{
  "residual_scale": 0.2,
  "projector_hidden_layers": 2,
  "ema_decay": 0.999
}
Rows from block 3 of a small self-supervised image encoder, named by matrix and row number. Rows with one number belong to one channel. Each number is 50 + 12 x the weight over its row's rms, rounded and kept within 0 to 99. All counts start at 0.
After each channel's rows are labels from the 100 images, of 14848, where the channel reaches its highest value: "top examples" is what is common among them. Only what is clearly more common there than usual is listed. The data: scattered letters and digits in many colours. In brackets: how many of the 100, against the usual share in percent.
# convs0: first 3x3 conv (model.blocks.3.convs.0.weight, 128x128x3x3, standardized in use, each kernel summed), inputs 0-42
# convs1: second 3x3 conv (model.blocks.3.convs.1.weight, 128x128x3x3, standardized in use, transposed, each kernel summed), outputs 0-42

convs0.33:65 46 34 47 58 56 48 56 68 48 52 50 38 49 56 50 50 53 15 61 52 60 00 49 52 56 35 04 39 50 50 49 76 54 55 60 50 63 61 45 53 32 45
convs1.33:50 54 53 41 65 53 57 44 57 48 51 68 68 43 77 57 28 47 46 41 47 53 64 63 31 44 41 64 39 61 66 47 42 83 62 62 62 48 20 75 76 60 47
top examples: blue (44 vs 20); brown (42 vs 19.8); the character W (25 vs 9.5)

convs0.63:56 32 39 55 40 51 54 55 62 55 33 51 31 42 26 25 42 55 57 56 29 44 24 59 52 60 39 54 30 43 36 45 64 34 38 59 33 53 32 78 51 28 45
convs1.63:59 37 41 50 45 63 51 61 47 45 72 63 51 81 51 74 62 62 33 53 46 56 52 48 48 54 39 52 78 40 47 51 51 62 47 58 54 57 96 25 76 79 51
top examples: white (50 vs 19.4)

convs0.89:64 49 35 29 41 54 36 60 53 52 44 59 37 46 46 44 46 43 38 58 58 56 33 54 52 36 52 45 49 27 39 44 47 51 59 58 49 39 61 72 48 41 51
convs1.89:45 46 42 42 39 70 42 50 40 40 40 52 44 42 40 49 62 66 51 56 51 55 56 57 52 24 55 29 39 34 43 41 69 49 50 50 48 36 39 52 42 33 41
top examples: black (77 vs 19.7); purple (46 vs 19.6); brown (45 vs 19.8); the character 6 (25 vs 9.4)

convs0.68:69 42 38 49 38 70 56 54 62 35 42 41 54 45 40 38 48 59 41 50 50 58 62 69 50 54 45 47 59 49 55 51 78 50 58 66 46 39 65 61 58 70 48
convs1.68:40 50 65 57 49 65 69 46 30 48 44 51 58 37 33 42 55 38 27 57 55 54 48 49 46 41 53 42 57 40 49 41 76 47 47 45 44 55 26 69 32 61 45
top examples: white (87 vs 19.4); pink (47 vs 19.8)

convs0.22:59 51 41 40 54 44 60 55 62 34 40 44 49 59 45 36 41 60 40 44 29 34 42 35 52 33 39 55 53 29 57 40 27 42 64 44 51 55 50 58 37 25 44
convs1.22:49 46 55 58 40 66 40 55 43 61 49 56 37 43 41 59 56 33 55 59 63 35 39 39 34 50 48 13 34 38 51 30 53 51 42 52 58 72 38 55 44 49 52
top examples: white (97 vs 19.4)

convs0.23:55 53 36 48 52 58 40 43 65 64 59 48 36 60 60 47 52 45 35 52 52 45 08 41 57 59 46 12 48 39 44 42 71 48 68 63 57 46 57 39 55 52 39
convs1.23:35 46 71 48 57 53 72 68 53 37 32 47 63 49 76 65 39 66 38 59 35 54 70 43 47 37 45 66 35 59 54 60 45 60 53 43 37 55 47 61 51 67 59
top examples: black (47 vs 19.7); brown (45 vs 19.8)

convs0.125:50 36 27 69 41 60 22 67 67 30 41 58 34 40 45 37 36 40 46 44 56 36 38 63 62 34 51 46 27 60 35 43 47 40 55 45 57 40 46 48 41 48 39
convs1.125:66 57 56 64 46 34 58 42 63 54 43 48 45 41 44 45 39 41 74 42 54 45 00 47 53 50 47 36 57 40 44 48 38 39 39 52 43 43 47 48 39 12 52
top examples: black (52 vs 19.7); white (45 vs 19.4); the character S (29 vs 9.3)

convs0.8:54 43 43 46 44 65 63 38 46 33 59 38 37 50 39 35 37 48 54 58 42 56 57 75 41 39 40 46 42 40 38 41 35 47 48 50 47 41 66 50 48 35 31
convs1.8:33 51 43 57 26 39 70 45 81 58 63 77 41 47 43 45 51 12 63 25 37 84 37 46 52 62 40 30 46 57 42 39 51 45 56 57 31 49 52 56 45 40 45
top examples: black (61 vs 19.7); brown (48 vs 19.8); the character S (25 vs 9.3)

convs0.121:62 55 32 47 30 51 43 62 64 58 52 58 40 46 45 46 59 35 54 51 66 54 43 65 37 60 64 34 35 63 47 52 50 54 52 65 55 36 26 41 47 24 49
convs1.121:46 22 62 57 69 39 27 41 56 61 10 36 61 54 46 43 48 61 53 45 54 39 53 20 62 52 46 52 49 35 55 55 52 22 52 40 31 66 47 67 43 45 54
top examples: black (86 vs 19.7); blue (43 vs 20); the character D (27 vs 9.2)

convs0.65:71 54 39 59 52 65 56 60 75 32 48 67 27 48 46 43 45 49 39 70 52 57 37 61 62 53 55 37 43 30 47 51 73 85 65 71 48 42 50 45 54 46 42
convs1.65:40 56 50 57 50 40 39 60 46 51 41 43 61 57 53 50 49 55 18 71 55 69 57 44 52 48 58 38 34 56 62 59 63 56 70 45 54 61 25 63 50 64 67
top examples: brown (43 vs 19.8)

convs0.90:47 61 43 45 54 58 45 44 45 36 58 95 46 55 55 58 50 48 08 49 42 80 46 25 49 44 46 38 50 42 58 49 50 99 66 48 58 36 73 39 71 53 42
convs1.90:38 56 73 54 51 59 55 58 54 62 67 41 69 65 55 35 52 64 44 25 50 41 50 50 43 69 45 68 69 57 40 59 41 30 62 36 60 44 44 27 50 53 63
top examples: brown (44 vs 19.8)

convs0.119:38 55 49 73 33 65 28 73 46 43 22 61 53 51 51 33 33 46 31 42 57 42 47 47 49 31 55 39 39 36 45 45 43 45 56 48 34 34 57 40 49 71 61
convs1.119:51 63 49 42 50 69 56 26 47 61 64 58 50 44 55 45 57 67 62 56 56 41 59 24 34 45 58 51 41 32 40 46 38 59 52 54 63 50 41 44 52 14 51
top examples: white (82 vs 19.4); pink (40 vs 19.8)

convs0.5:71 25 50 47 32 53 69 65 59 26 45 48 44 42 35 43 38 54 49 53 46 59 43 54 36 56 49 59 45 48 22 51 75 52 55 53 39 54 47 57 65 45 38
convs1.5:45 57 62 60 62 57 48 43 33 66 45 45 52 43 56 39 55 35 29 56 42 51 49 42 47 65 40 21 41 40 68 43 59 29 50 70 56 33 46 43 35 53 57
top examples: white (89 vs 19.4); pink (44 vs 19.8); orange (40 vs 19.3)

convs0.87:56 44 26 58 49 66 36 44 58 57 37 53 45 50 47 46 47 47 46 63 59 59 34 69 47 60 44 38 45 55 46 45 54 67 52 95 43 47 61 64 75 52 39
convs1.87:40 44 56 67 44 23 47 60 50 55 35 56 39 51 52 58 40 38 39 49 62 76 43 32 38 29 48 26 38 38 48 33 43 32 64 44 44 48 43 65 30 53 56
top examples: black (48 vs 19.7)

convs0.101:56 34 57 40 63 62 59 56 55 39 66 45 51 61 68 72 75 47 11 49 36 71 33 50 59 47 23 25 61 54 76 51 53 52 54 52 62 37 55 49 34 65 39
convs1.101:49 37 44 44 54 32 48 63 53 36 37 38 32 60 41 57 56 54 42 48 58 41 71 49 42 30 49 83 46 52 56 44 40 51 52 41 49 50 41 60 58 59 43
top examples: white (54 vs 19.4)

convs0.43:58 45 38 57 44 53 46 58 59 65 45 58 32 55 50 45 60 65 21 45 58 54 00 50 67 53 42 11 41 48 63 63 66 55 48 59 47 50 62 39 45 47 46
convs1.43:58 64 67 45 40 55 35 52 58 44 67 70 45 62 33 59 31 56 33 44 39 62 61 56 50 62 44 61 41 56 59 25 56 88 52 74 56 55 49 80 76 68 51
top examples: brown (47 vs 19.8); purple (42 vs 19.6); black (42 vs 19.7)

convs0.122:55 48 41 58 51 41 38 64 45 53 57 57 32 48 42 44 63 57 29 55 45 67 22 59 55 55 38 12 42 47 53 64 84 44 42 55 49 65 51 56 56 29 38
convs1.122:71 58 62 26 53 51 68 52 52 56 51 86 44 73 44 56 53 36 50 49 40 38 51 66 49 44 38 70 49 59 51 47 44 78 68 63 60 52 53 57 92 44 45
top examples: white (72 vs 19.4)

convs0.71:54 49 44 54 16 58 29 41 59 48 59 56 26 61 24 00 48 52 26 58 54 62 43 50 61 52 53 22 55 16 57 44 61 56 64 58 37 41 63 52 45 51 47
convs1.71:50 58 45 53 47 57 37 42 45 75 51 45 47 52 10 31 77 22 50 38 53 46 51 46 39 72 58 52 48 49 52 39 23 45 52 47 25 45 48 53 46 49 57
top examples: brown (43 vs 19.8); black (42 vs 19.7); the character C (25 vs 9.6)

convs0.100:56 43 39 55 55 55 56 38 48 66 47 71 37 40 53 41 43 41 49 70 55 58 21 36 47 51 46 30 34 42 45 52 49 75 81 68 47 43 59 85 80 18 40
convs1.100:42 23 55 43 48 38 43 53 55 44 56 58 53 43 44 49 56 48 42 25 38 45 40 37 48 36 43 38 47 41 33 34 60 14 38 27 35 53 55 55 40 68 35
top examples: teal (65 vs 40); blue (43 vs 20)

convs0.55:53 43 53 53 67 64 33 60 49 66 57 56 30 51 55 63 64 44 47 52 28 48 46 23 75 47 39 17 39 47 66 42 49 54 55 52 57 46 55 76 39 19 32
convs1.55:26 48 44 27 44 56 44 61 46 55 46 44 43 53 45 43 50 49 62 49 37 44 51 24 39 30 32 44 49 23 57 39 55 38 37 24 54 70 48 44 30 34 43
top examples: black (81 vs 19.7); purple (40 vs 19.6)

convs0.48:48 53 40 42 31 56 53 52 51 65 35 80 22 46 41 33 39 56 30 61 52 62 58 50 46 67 56 29 24 43 34 56 48 62 63 62 33 35 52 63 60 62 38
convs1.48:45 50 50 32 44 46 30 45 49 40 71 40 44 59 37 45 39 64 53 27 53 74 33 49 62 53 52 65 42 65 40 53 18 36 60 29 67 43 67 17 36 48 64
top examples: brown (45 vs 19.8)